{
  "arch": "jasper",
  "model": "multi-label audio tagger",
  "dataset": "synthesised sound scenes: up to three everyday sounds over a background",
  "train_examples": 26041,
  "gain_aug_db": 6,
  "time_shift_ms": 100,
  "n_mels": 80,
  "hop_length": 160,
  "input": "log_mel",
  "spec_augment": false,
  "win_length": 400,
  "norm": "batchnorm",
  "activation": "hardswish",
  "channel_attention": "se",
  "drop_path": 0.2,
  "depths": [3, 3, 3, 3],
  "kernel_size": 7,
  "stem": "single",
  "widths": [96, 112, 144, 176],
  "num_labels": 61,
  "init": "kaiming_normal",
  "residual_init": "none",
  "optimizer": "soap",
  "beta2": 0.95,
  "lr": 0.0021,
  "beta1": 0.9,
  "shampoo_beta": 0.95,
  "eps": 1e-08,
  "precondition_frequency": 25,
  "max_precond_dim": 1024,
  "merge_dims": true,
  "one_sided": false,
  "adamw_lr_other_params": 0.00083,
  "steps": 10100,
  "batch_size": 384,
  "epochs": 148.9,
  "lr_schedule": "wsd",
  "decay_fraction": 0.2,
  "final_lr_fraction": 0.05,
  "warmup_steps": 1010,
  "weight_decay": 0.2,
  "adamw_weight_decay_other_params": 0.01
}
Rows from block 4 of a small multi-label audio tagger, named by matrix and row number. Rows with one number belong to one channel. Each number is 500 + 40 x the weight over its row's rms, rounded and kept within 0 to 999. All counts start at 0. Numbers have three digits each.
After each channel's rows are labels from the 100 clips, of 14848, where the channel reaches its highest value: "top examples" is what is common among them. Only what is clearly more common there than usual is listed. The data: synthesised sound scenes: up to three everyday sounds over a background.
# convs0: first width-7 conv (model.blocks.4.convs.0.weight, 112x112x7, each kernel summed), inputs 0-111
# convs1: second width-7 conv (model.blocks.4.convs.1.weight, 112x112x7, transposed, each kernel summed), outputs 0-111

convs0.74:457528524481510519509466506488494407513519463503509452491518447491447542428558521501546500453526538510467506574478475473469622515531474508495461452570433489530489465528425431484485537478461464523526504569462519460446502429442499477561478564612476475507504518501471497468455500492501464514452550531552412397537509513482517500507501478512
convs1.74:434477475536449502492568482430513545495480496516492546489568457527487496497514440559552473459504523525469514516560594438535447584506525426576491502475529478541524487488507507476490498466538481481446472496508492456595452406508506494501462487495515584537571546495440501441507459497534618512494553534498533461483511547518479489513482440452
top examples: doorbell

convs0.27:510491402489480552481501543460545489554516509463502503488438460419436496524495483502532478563505501467510527439503510479457526521568477510449400440511509517520505555534468432461432462394455516489509498473542506418513554515539473480551449499448505505491414535524470502542543538537460515512484495503559470538529521553489591480504429524438
convs1.27:460496431494485437447564510495478513497437472428468515486490486514511522600570562487488444444504523561517506493545505567467554473532486561395468452461438519451522496458473550545487482490505533464540410478519497508430416539513496556510485520489526494488509511563523494491495469462440548552542498511503483495529518476476402564476496429481
top examples: thunder

convs0.6:483493454543476563488565522493528547488484499513478489506492467520483492503483497499507497568507410416517451589517436539525514428482486588513505464542469506512493484492555485615375437535534533436534493450528517450446479475489538519540516434547492558461527508513569490471537540479521469531514542536478451512481544537439529522431528521509
convs1.6:545533489475512455518425515553542448488500572509463517486525529492466516526488523510458498415502487445482569398475452443510417469517515480533494535578507481495541531500434544393499491441425539453505455551497528514458450492501457477477441531420542499529438511490478477534417487480447511466519516470418507492495444481494509517475475445449
top examples: meowing; first sound: meowing

convs0.3:526563498437451471434475571532579534497496552537446600498482456476518584457501506494452535514522522533461518524529526490485539505496436480532506508551464556490490463491519539487531508450492541524502486521504481539465511490573474531528471418600470485541562507496531469542473562445477440466580496528412461519494462426431437487517490495500
convs1.3:499498483474446499505474477473481465517368426438487507533425490499469442512538475437436494481494452436478547503499499488512447479470461444498462498487450414422545505541527476520406505512491471468467487542543517523564429551467469511545504467507493465534383451514459565500536491504512530526511499522408518537487479538518549444500517475507
top examples: water drop; first sound: water drop

convs0.19:402590503496476483547523467506475495445513515559487522529466503491463545443476475506486432541496402474469502536514480546480508438539545444453446512533470538572514515482576446514518423524493543509506573484519465442522540435446484490507468513594480479478500483415443492509534527502524422443431537496456517483520503538527502445515525496565
convs1.19:529433538543533478453490499495494517545523516446488551482469498482449570554418530473502460485488485426550483498517481444468499441458437454509539546528548424399474504496453518489541485433548494545485400576498486465476493478598494487499481450445478470420526478534455470529522452462460561544518474525506447466473505509483517480467554527454
top examples: hammering; wind; helicopter

convs0.95:509463492475500483572464468487465399535539487453490521569483525467492532511507452451453529538517390481538543469445466452619529557503520502466513475551521544453574468490513451474478447511495490446461564509419523442479488433436426462550415512564526497498465535469472510457540508488508522448461538453466520473508481501502511489528490491509
convs1.95:516514533503506476485535505492509527477564515469517567494525510463455479500486599540552517519517470516560544482584519601488489465482498491502534539537458472503466583471504482550530472446516478448509458561573532509510467523543472569433577569510571547440549518530551487536427473525543469534508505487575507430505504552488552472555526437529
top examples: glass breaking; first sound: glass breaking

convs0.86:467425525513481557498455484522464460481501523524517527482463490468394575393491564393456528523551496592495513485510560518471501476512481547433555588464518450511530498499448503568500489478499495519539524474507483512488518539541451527492506530515567507474481568473539508501526482587405578484429486491476487471503527522543504496463521468466
convs1.86:627440474504531434522494475433496497459463475476476432529489507550495479477453508566471481503443506501495474472539479499447513549447521462407517511430562509441482531516503522514453523510520516445526394447484458456460536496512499398451548486530431456473494488519450471455482432473488523521547440529510480511496431438500486469526540469480
top examples: bird chirping

convs0.69:438570487452560532475549527508479518598473517498490463495498462496532547476450541524527538446482496535538538512486497502492525552503537460464539524557554440513406506459531465487441428436458573498486512543559453450464521466477515444490541458493499485481430510518470532584526520529509451502561510489511506524429430429453545441433538497484
convs1.69:582529443484502452431522526509497452525550389542446474499485554461494461531416522452530545458418523536487450412476561516482513421467496505492479512511479469565562462544472532511540518495541503437529481526417538497532491472486462552546478487487497490450507477464494476453488534520494449409480552529484504471499518498451444498496537437570
top examples: door slam; first sound: door slam

convs0.44:518505452540467524451458522510495464566527560527551485575485519527398514507491512433494450489507518480472525526552511475460527460463561453431506510452559469492432428487471481532519513482484543449498502429531549430461467540479522550603531537574493494496415454471493534482507511463548510469484547514521426457451531458495408472526499461481
convs1.44:451542472425479479491452484461514521456540450481462504459491526513455551504507558437468496425527538494479554460448526519502474481494506410470477480537533504536517492519480499524544510432544506512478485495517518517502530491407475557435516538562423603427405504539466498453475445532577454543569498468499545551465488558512551492480550527525
top examples: doorbell; first sound: doorbell

convs0.92:483551511456471518499525494475521457499535518429495483562493462496568470498509504493479466479469474404485498485524447521466488494567434493458494496529425473421515497529494431440553533483483386495469574470513500469510510492454526553516486553582483532546478446476436480489538509510484529540474531468479472410396451477526504491559576441455
convs1.92:472525559463476500491502471489477520539427469535497589437513496563489523545487552488492568449505525521509574473476449528465490538472414433543543484498575528514494512513488451462545477473624555514505499500526539484438485539521495604495555465483480527522526540548466492509538508487465519552524622457414472462456463488503531508506488495489
top examples: coin spinning

convs0.104:545511500477509486474527417471494458539530497507540508488484494442534536526460556523514525523508616466579433536479479497558538491535467517590509463506433465474459514438523501495504507418469515443493571475478461450474475539487570536458526510477512523526488458445440444499505470365437470436453542512507440446533475524484516497467518485491
convs1.104:467476475432510516481512484558497613571555449501543490498526501618470520512542500464471462400505511451513463494517490527522485494545562540568528515442520480521501530473532462497435495502451555499447484466594483467520478547508559428580471493507537506486527507485526473534462508511421456481578539430465433516526529461517498490507465536521
top examples: laughter; beeping

convs0.76:515559520421485473515424563499516461496510529516492514537480516488479541525509445453453444529530498436508442494473495504457450486466505496420501421521519519501465491489521524454479545546510436472584484405494379377514561491475485501518453501494482542436473502449547579512463524535516482462495519425553502528485481457473514495534549525464
convs1.76:535492508535481461466540489544540496501521516471434504451485543526537518522515530500515510517527506588431508516500471574477486439533483494516519560513559442494504519561567486504504497434593466496486506525513584472541446573432482547463569518482476443409541448508541527480451518522524584484528537552496490504455509497533527625469462522549
top examples: beeping

convs0.24:575471526531487458474490468475521476538590568488446471442447466483428446569456489513452521487493534469510476412477519481494520537510532474524512479510491517508524496510467526527558576475360581492523479504467445565550468489446519560502518563512485474502501468476512443526431467550488452477513489530487466542421556547534439469485497542512
convs1.24:534495483528476460473488476468533454610479489482567411449522472600448551431492501471483571517516450517535467414484543472479477474457521489551442504503463475490506528479614485535467440454519487432517542445466443522516484478502481495570510509470451504464470411473540427468518500452489464509471539490486473535523412480517480475510477513502
top examples: door slam; first sound: door slam

convs0.28:463479426476503540516513497525520484463499480482489452531458404525545563446507409530499484508515506497485501465467538523509555433433542484480515493485411451481469468439445554501554511466462554528510509487535467573512499542446537514443585497561517542513457439484404493538473481439460533604537510489523475506501581474482484498502552486456
convs1.28:477499501543545449499516487459492510486509562575507564543472497488432475388459431465429494476560486541463537455487435452541450549534501471450450478480459545512417489530475466481510456556525566444481529506463491493605457500474416467464453542531507467467492515557488502503458441538507483455543555504491498503464490471504542514436561469488
top examples: siren; first sound: siren

convs0.36:525501529527465479493593531426513541475567541469419445551475529487446527481466600515526600458459544442521574475502507510491544542557546438456567562526494457509497468459547465493520471512498438539505481481530573494533522502513496543572476477535495448546540511528477447481571493509500500497434533524500565517530494519462485479423507462470
convs1.36:508502502511516527522489519513518475564417470522436480457519476499515512542467473496500484371553522506458546523496543484540517485483464546567485447518467541495442551557525385493434515502458518519536501527477416508485470487584540495480594536527475473499538452581502489483527589561489464486433495475464540511466535488450447469494465448533
top examples: church bell; first sound: church bell; muffled (low-pass); speech

convs0.50:474541532484542487508510523504512484510408453525461436455488479433491504470468435490478447512508489448472483571518434528448575525488496460490473506537477512537569557557488508499478567528407474521518452512463413459467490513459528493553521548564537463458438514462479501502500460460477419593527548522554434520536502441478533484469496421470
convs1.50:519464486486502384608467505479473552485516484476511477476555526527445476540553522499529536480468465523475479458465511470465477419424498401508449491482540474482490496475485505458520472456554503516521504539484485511562473492602476464525481554494458516480458472471511469469487497516474538535461496540405521569552592560499539556554562486560
top examples: siren; first sound: siren

convs0.49:423527495522483563498559537487474505548472456537489527551570565454455489450533498470502495555471472438413522529514479462482435567489496512450555525483535514500479476498514549492470407436458524493482522520519477501467513426588463483599485500572531511481461434534473480473507458475468469452505485515476591499462468580474524495584482491525
convs1.49:481550456449527449495479469558530533511494515485445474468477558484480508517518529434580541543534501560483485581525518528397535476506481530523462531489455436502453455456512511582522539487511463540466497501529495496457432625472546459422536446523467488471464469450524513480466546529493501472457476425515422528480435475455504512446472545507
top examples: meowing; beeping; first sound: meowing

convs0.71:497515477495449542499528498481533476497483495539491466539468508524476481619507527442560419471500447463452437474452503490541474493442426484451511528552449425467479527479466514499436531420463502494539518471433549418502552451491466453600468587514476534545465491458510467516446452439515541468455464470469508482490451496513485446524498517551
convs1.71:494522511464562433457536524513448548532492559468473524453485573451509599489587577502488532448502474528530491467502532483497525549513579535511472521500505581570477552439524536504525496539532525528514534481514466510490417472424548528496491491493545427469507506545472506453528553453448408482541520571523521551476507444490508524526521451434
top examples: electric buzz

convs0.55:489548553437522479553430526572491457463477522477541532536518495477500450521462519418526478461456420425478485495542473518444495484485513484493475496511432470513512523489547516501454576455496452586546492490574494396487492502451456537419524549493482515499523392493529439475539454508463466498516479535475488494568563507484554534435497523540
convs1.55:521493552513468466460439463513493511553556512477432493500567486491517463467493502482479570476497477502515551508490477471536534515451559449453528537576519570479559487500503451521471428474469521483469507436392541467613472574531392496486446484521547548465455546496469466518459550500446529515488492525577485455493450470556505496517452492464
top examples: electric buzz

convs0.29:459487506469486544487449496523554495509443492487556552529470444461509485421469563556506453478456463426486503427465514569496566455538506533555496426531460463497508491458532489561521529504486482480494531513521487446496475513461559510534434575421522442494483530523494493437492503442501506658512513546511457472465481518506506485481576453544
convs1.29:551522512542473448537534540441506474456509490558537478507480472452501471551523486487473591525476434540441540587506539493521461468558453553440483489534448593510524511616484506459407572496476531474529507468511475500444522483482522459491529507520470511532514479519543542505478499529427444443529532482480502481506422447530545460536504411469
top examples: melody

convs0.18:420500508414569514544589537514338508501478516566512511545465496472515462492499482438464479545555536476530519521534532435549491485539484507489498529509548449481456528465513459514513506459481462533516568470468482491476534562564517496566523506512518558541488457451500475468504467558509468486609560498446485535491480460527519471504525442540
convs1.18:463510459586460495521553492521497481566518500450516528489524524524487502557499474582534468520467532523485441485519440532451562463441437540495491444506447447497370473475500472474519501437472518452471447468479434496437470455471460474472473492466518465494532512508408540514488578488495525541440446538523463519440530452499503540533467401504
top examples: meowing

convs0.106:488510537464577554569552446577424474514568489482476502500527524534527491438421534539475527577522462485545463488571462550580551542552508537521512464480516493533549532557531549493488474530551483486438519506518447535486542438446515439577453482487472525429505534470475523515483490468472524503515558508472519555504500388494458468462506502503
convs1.106:421529539497531510431494464558512554523565503510507490520554527444476411497494511419544480529448500456528529519441452460479500409503488566451478459455507494467479469455468416448500432444465461549436498466536545562568552510519522538449559504445521483554491493529519510467475546460505461518496512519523486435495551489475456506496439422501
top examples: glass breaking; thin (high-pass); first sound: glass breaking

convs0.57:497506534501476476484455573488524451483516544575461446512536488529418577456547490440480504543495463511485527478492543508460472498462456492454485524514445419488515470473561515570493517507569495398586521508546485398508460520528574460544508477524543501507530468470505617452522511498539511457566500507448492532459511446489487463543559512512
convs1.57:526475478473506474463467480521429563503462488444439465498518463471515499498441539498512510477485491477468502476479429566501475507499554503437501496445480550404487395577493471458525495482447560445471460508482534400520533481515486484488486518567453449525429458524491470485477535493409504532537442500472438518504516490509534534418577473414
top examples: bird chirping; text has "car"

convs0.23:564474498506500488427484474492516505421567509408529512529532490486529442556497492519460513423486488460476518497593549568529427500512499578521518499528515523474483548566493450558566446458514604495493450513433522557457491504465511523420544542554523443472495470499547470557429512530491490520489489490485447505456464525430501498507472555477
convs1.23:401532524487473588510535495471485526515445520440572495486512469523486506511498481509491438507490529511521502532542486573468461511568517498571460535498515460416580497448563438489491486559444487468491494488478452474403485471503509431502520489537413580479482585543520520452580528476537549500502466450450494492516489464468415528527495486515
top examples: melody; muffled (low-pass)

convs0.56:563488522486511510457539513440498471479510496526446545490521479502545451378511516486506534475482528563460409576449457432483426463475542518515497420481534524482454493535571559482535554505525504439537485495562503499543479545536447504417490492475541502475549543525629459509468495528524506492543519517520547428554501505495510466539453510485
convs1.56:556465474578424504526483532479480472466483454516439517520470545506522413543450449540550489490489461472444578469493530520456498574522479471530456460495422520476530482528497395456469460501516542500477471493495515417488538478567491536500511421498432472408525471495531521575537475547501523480494460464509483453573488553455497479547546544465
top examples: spray hiss; first sound: spray hiss; zipper

convs0.22:551503473478469480485450517545375535496500453504507580495496450509560533491510493503552479509491561536479480418496555530527489505492485516554447415468493445463545530483493548501531544504579516579510554474452509509539453424423577476553446501427480472478461532574512450589480458512523473458491467511495520526467493511513475483524470498437
convs1.22:467529534430513570474535557475539503423564471472509497501513497470486478552497501448536465488476540523531451483556460491500563502438464456490517497469518425548505388463422447465502535470438489498514465444532449519515441433493504486502431472505547528556416515471522463459437479554429480527572543538569489461549486491529513466460493488489
top examples: laughter; first sound: laughter

convs0.60:534526495440460545498456585454500430515526464461528445494561501477531455401512466482510538474510500460423473514502481541434547419493500459478466435478454480486464511567519540554477455545496467480480537541501433510490440426418475511549492571500399511521502525472520446485482471476441479450480546487487558509481505444501552477476480461449
convs1.60:409482524551514457524525540530493562466544461446501454496474470542509515528534600491451530522461528502485521470549506465564493486511503504497444446476512525523543511489492504525463444447614588507444427498453495512608524524551464519498469457487586480493538460497504446501471501511500438565539587527537537478468481545487453522493448545516
top examples: glass breaking; first sound: glass breaking

convs0.43:529481539439469428493500460449495485468474558423433510496512482410517458486500501480470468492443514438456467575427497457452488573468514466484502489568504456436525490480508556464505542514508447447466512475441532471482518469468492510512609470464520494515518450444463440512499503460486425508465523487530538459601506451504525498400491554480
convs1.43:536444491458467584460565539525509506549547467460576538494490545496514467483511471536473512573566593490506514515501497581534534503525485537506513450503514486511483543505513496535464460378478533461486514486541548497560442511505470515526523434489521509522509534520503560502451544493478438564437503480473518579476452583383502552484536487486
top examples: door slam

convs0.82:512539495466523515491589553507556494530495583474461413466464529488470539562528490488473497451470556428485445493527516536552494499437481471484483531470511479475555433479528477454460566506532422461548513472472437547504538403459568528520501497520456431498385488443471478513477482501512435552445516496547439486511505521547540479507521509470
convs1.82:543525472442513520407471487450502545519526514402487412495583568512511569524554487483504460462440496537535531518469532575507523522507475429430481526511457485490439538477520485484506537515539553534476475511516498498569471460506457501487495537525456491485415537546538488501463537548547520522455520533457457541562456459516469549504451390542
top examples: beeping

convs0.65:548528497491476535492550461500426523544447538531471471551555447541511460531510483407462464470515497531490456483472551504470468485429529559538492501486556453465456496497460506501401541444494449442553468516511516419501522441451493509453477537505480468533492529562532479566530488517478423576491521417479444458505513486437556459490471413479
convs1.65:522497501520526527403590453550539412556515556478485499490508539507502453482508506566521555467562511506586514510531521535567483510481506474525498552531433539535500452436496449490488475491477504428480426639479414533540478485531544519502553502448514499508481519486520569524503501543457561521487521547546562494513470491533462458465500478463
top examples: thunder; first sound: thunder; thin (high-pass); clipping

convs0.77:438517483518536528487501563485510522483496527514480488487518564437554588489506451498454512487505567504514488426531545528514461487506538440432488557431541541444456508379477486507497484460514553499508525508541516581529534556525499550565545414474483525543504500521497520473416529502476510475505448538510461488503506619480473432527506559443
convs1.77:603533420589492523450445503471479456538475462477428521475468469474464559457447481454529475466512513505464531507462473477553443506502490563488467503507474516480483525453485527427468536508483556469480477473462518523521468489518479481558460566536453543456470447516438517471356502456455525503472514445448405443515445521497500492501482474470
top examples: laughter; first sound: laughter

convs0.41:594437449526538454496558499535477545485453562558403487478517469484527441514493500466487467521524478436500488504481489432481432470460507513515554443551512569467522525535438474428556505471473499465478448456465496434420471504519508462562516485491484521503500495529563465560506495490516477550477506490510516416514480462479553502468637531527
convs1.41:524465597483492505505459557541472526507481584562533513515542499518456558490603519532445436468498463498525551465543475475488477486526527519535421552513506477551509549445451514508504515497459591401484375541554533538498491497442507485505525563519515490506435448480476482515473537427509549489562474494457518516497503487549501532463497553479
top examples: muffled (low-pass); laser zap

convs0.108:545511573451472542575478506546478514481499526612541578524496457550449426439479498487493448534502462429467450481501492515496455489450512536448544453452444493456521492511499546524517576488591453466575517508536507424459496485436458497506535580508479487478513481501503363532523544510535532488499508478453499541468512510481503498474512476480
convs1.108:471475483504507502453496489548484512468562475384456366467465473513469491513524522497501557461502469480513512451547439504508533520494486481522511571450464542478432483505540455467487457453501512508523460548508580420520454488606478512417542447508479522534487438499512494473519525532413448508558485499561519534473464459542574462500475473482
top examples: glass breaking; first sound: glass breaking

convs0.1:420536540541523573451527505529445428526482566497464501434509440389504544504501467471474470494488544502457515541484475535497537466478529500495525503470480535617571483469504520541490514466424537554464530478559466491421556538568538544477484481457486529525465500503559476451509520453495464537506473432474490464424437472503500532548536469540
convs1.1:536491444532495481510492464561514469492495446481519414521450526480516387502512511416516603484505468524507502576511512468484507492509464450559439515518491509538419461476489459481435437502521465572445505530518514531478441416410491491546500470548474485449456489486481488541513479532506633473487504529518491504522459449462521552476530538516
top examples: siren; first sound: siren

convs0.14:479515502533520511443554469445539502419550503516535481476451455521367581481530486486522502584509478454465503510612471559497520541442516529489551472513465450487547480528469508484546507432442522499471526569501495439497541439446456484532502499476506466508530441496527499506476497587522534516502566503476489510406528514502445496426447508487
convs1.14:430483451488481529509479544485487491525471462463464513467486509494567467430458479523499469490504526453496494527479466544494480412481469483570486472518474463495506453475533488508472504497498467498460478468512470486512506447486514509568509480417496531466523462500446442474487435467497461498540514489504409449572425508510475479462721528465
top examples: laser zap; first sound: laser zap

convs0.10:446503507563497598516557547516438456542427568508522483519564460468463574516422467498454522546522534480512541557503439543470545486506449475430462537578526533535512479550529524468429533475452545487535513521435553488462541476549464549515534551464509506499526534474478487513553469492554501459522483519552434471466490578502515529508520452443
convs1.10:505505478446495526536458525485504452387518517495449422502469504502530443400526519511502473480435492469383481468467534449536490457579508466411495478479464492463518473456518504506474525493478425513489413466469470514487444470490469490467522479440462496447466477440472489451426483480480490550479521512409473541467565465447446475505486458479
top examples: laser zap

convs0.98:528495539493454537496480500479482489422479483549463517479523474512517503527482496479513504505448510424493446520515455498490460503504530453542509500460404476427461484423399531389483512543519467570460570514508543478481475503524506523575485457451523508542483451566540541551521508496523492419574555536472543523538527526586539531500584458534
convs1.98:480516562547488507456459488520451451515446571510459502470529443498526479454516498500424503466384517506505486479463509516532517449485445552550436528566509564475425498583415512418465481536507497437439476517503521495471497451558523450449507428476497468453457546524466482487459509497448569462451445506501429506458460486499472479464502504461
top examples: laser zap

convs0.21:462458505475490499538456394465479524518466454555460493475476474483502468484580455451529518546431456467444493505486549501545468485494495568426481474485498504523509557476500532509537491408463472530536465551425577439558508436507438562522515498426445502499523512515563467470473531550524487478493471509513435466505585509549498588501496565483
convs1.21:531458427467482492484497507481508458463476524416458478475509480609485433582479504452477493522512559483543539454551450522443481496504489486496466442492547456524506462507505522510532470432489473507491443488507485494448482462500548495469593556442471485471368497484496563503512482476451434488477543526487550479457425498498565554544586501467
top examples: spray hiss

convs0.84:458541508483492488518512529463480438518526470522505533537511525475513520506542474496443490464435475546477515508493574497465499490478473503444547504553461475584508488536506523457484383413483496498605439489405478451533525436512490562538522471467477498451548528464506521506471471494563453563490489501512468466554390555543475470596469490527
convs1.84:461519449515465472449477488507501509554461507496487489492453479513493473435496548476489488521488568496433529466432502545506477491472560477537528519517476536496515525467489498504474498489576457462685541501485440479456442468524490466472479528470442484496510461480484514360462440551486542488499411487460473494457510464511509502496596554493
top examples: bird chirping; first sound: bird chirping

convs0.66:488539530487439512501484568522442490526511470513511567523481542518478546426504561462539436488472531450428498561493506439410472460456479475479453568522471512520507420450484554497522498514438481442499502506519524520476487516518475491503479503502554492558489531342520455466462396414500535526541484541495436517519538475492534501474463490512
convs1.66:582537448506519488534442459436493526518434471538444532466479456552569560556583446497444569501463472498429515493530486556552487519480519580483455462484432508521400494516504523504512534472591467496476542520428521517566502436523479490464436482474516483471504531450498492541544562509455495499466508549558480483468494513475500535472575525492
top examples: electric buzz

convs0.78:484510595504537501433515470489497550466514475456529490497462521455534541510521369536574477479509469494420497500491522442498457493504551456492470588516527424499511467461585459480559590448503547483507513462470453549532545518446436513498537528488473527467466470471476521518504494510480525487525437518513445411536487549566522504493442435485
convs1.78:517465520546488549519488467474480471512469549391509558535446434440535529504432462515432441450504552424520473531502500575478494516544490498493500447522418411530495514483515451531493519532511531450478527484427448569501401457509461563497482497447477487495471481522521484491449418483431558465462554496490448494522489528471532476504458454475
top examples: hammering

convs0.59:433472485502509595507447482525497392450483492499486512475442517493547555479425516464455576510507404449493455450478529583569547509467494506410505498482506524476553539500417550476483553488475480555450506481505481550493519538455492503520469483495488474551496486436541495465552460540456474505480528425486466493487477547582497477438532457538
convs1.59:496512528448510454443523465472493540424546482491480434531524562492518493513522487514509535618493490501471510482463463355442506499450523526473478470458492466494511513484528463497512452542495497474453465465468510486519407487563576526515488530461535524496513425552466550471481562489463501430454509528519438574453530483450513580516577485485
top examples: beeping; whistle

convs0.38:529519431497550493520558500507477479408522496472498424516541467502502506507411523480522501478455481504507506490478480543528532446574544516521514400549556501454499527467508501550559467528465518519481517499508562569498447471426590432553478489433466523475532506472453471477519512453485630532556484547454461521541484530456512523544568502491
convs1.38:475527538589512597461496487489496443502480488537531486450506429502536463457492442503517516560566592482455486508521481474528460473506432454468455433529452512490512447454484458481519450486464547538502457459470535482427631460500490501511526518510405486515513495567455460456476482518488425433517494511523459465483541540465536502483468440481
top examples: glass breaking; first sound: glass breaking; laughter

convs0.8:526454539482565516476503468538494450430518494525478515550492509481573442475505479488466513553489518465498513452470462528526473453503552489484506419501427551472460544462498470462583485651498459483507476527518524442508513521506488511548433440437504525446513459552460555464514396504461471504499522491512569460486466424442554460503513477528
convs1.8:508576522555542522523502532477443541508512497468408574486528504469476463502494496440508560476550439470521609498528492453546524525530498536464517573495540513472512534516469444443469547438464539467576468493483554490495476436484474498452518571589436525542504545478483439524469537493552537529551548460514507408506538537536546531516480532496
top examples: water drop; first sound: water drop

convs0.70:536540520479490430576481552515484510444500550480470544465512452401480497522503554479500470536465446519543487520456487434486487433435527497530485421507493490486457504483509449492569467484520499534515578517507577458591559461467501515546493616401442469467541423544525505459434467512496484446487512489495517520500480479514560517482508462485
convs1.70:516511497463515540445491532622552533498473543552525562526470490449604522507485463540464573481547493461460509471472469521476464534517480494515469569443507469532497481549512474493557461526468447483476492521520512466531430563484606477500453509483497596506444452438506447410516538494422483461469505518499474430474549466497482486533470485513
top examples: water drop; first sound: water drop; beeping

convs0.105:519547492546466554439548459468492522483440513495461552450381520520486510487516536481518441519462507535544489527492468493510465499524446540563492496456432442530562462429508510387412544519540422473498505489479477453495500537497464494473574454445520474450523543486454450500431442427498456526498549467528469482520484524519508491564502484445
convs1.105:500484534493560416516537530524513544492526471463489486488527527518522504556438430533539434467443488518497581515506597481480482506508492543480512525481535528522511573493483476577536490492526512470505510510502502434576467522519506587451476451451487518543531592510510586478462506537446578396473552487549551487481547538489513458549579509512
top examples: speech; first sound: speech

convs0.61:544512460518463521576559459480547512473508499428450462495512461497427518497592506446426514454421480501493519491487512493501521471550427483568467497552548493477496455598532466497589551571506481542547483487507480453516500420506480524555449474498501549526446498481474537430510445501552509533482454558504507503481495587479472487484514427557
convs1.61:471438484526442472486538519497444484485440521469502510478436481446495536463433512511494517473453506439518586526533566476489552522551415536529454494483432533473515493496508543518490489503490520504501508495635503472587496419509405484472474482521532525461485480563582506571502475520476454436489477456472541499468455461454535554509452457456
top examples: speech; first sound: speech

convs0.101:515495514405526527520497521492537500484579451567519509447447511529517376522449508511454484464503525530562495499465474517584464492471506525495504491516469547459468517454553507538491449465476490568406521458496447428479470548488461454464482603516441533469538533512591495511492497501495504495525499512510463483429463485452453544491535544592
convs1.101:429556482552464457472524500525515502505495483455469486463467467423427533465488475486453505505512492489481529488452516457447495530574458481557417530512544491533514556492518503461556462477432497538416453462499490509489554440506544494547565503547530539477431474505530539522490472400554579439477515470511581493436535530507567433521474504448
top examples: muffled (low-pass)

convs0.63:500504458407503544508489499433453511542500480524549428552544505466512498454547503461513469501541451408485521536457513514494489494486494569496511454487478483481515503463531452520481522483430504562482431513557515475562501438499453533531480513507472458509508435451447565438560431528543530521548350490490428450539485467468501553509495487544
convs1.63:491538561511455524505470523531501449469467543521500494470566454490474451467424510483431534540481473485501611475509507473507467509490551508484544503548515513574474491541548564463505531508427541477500490481475425464390516480538477494444472573454535484488489510527492467543440494508447445528454349509512523543490446490549491487508509567502
top examples: electric buzz; whoosh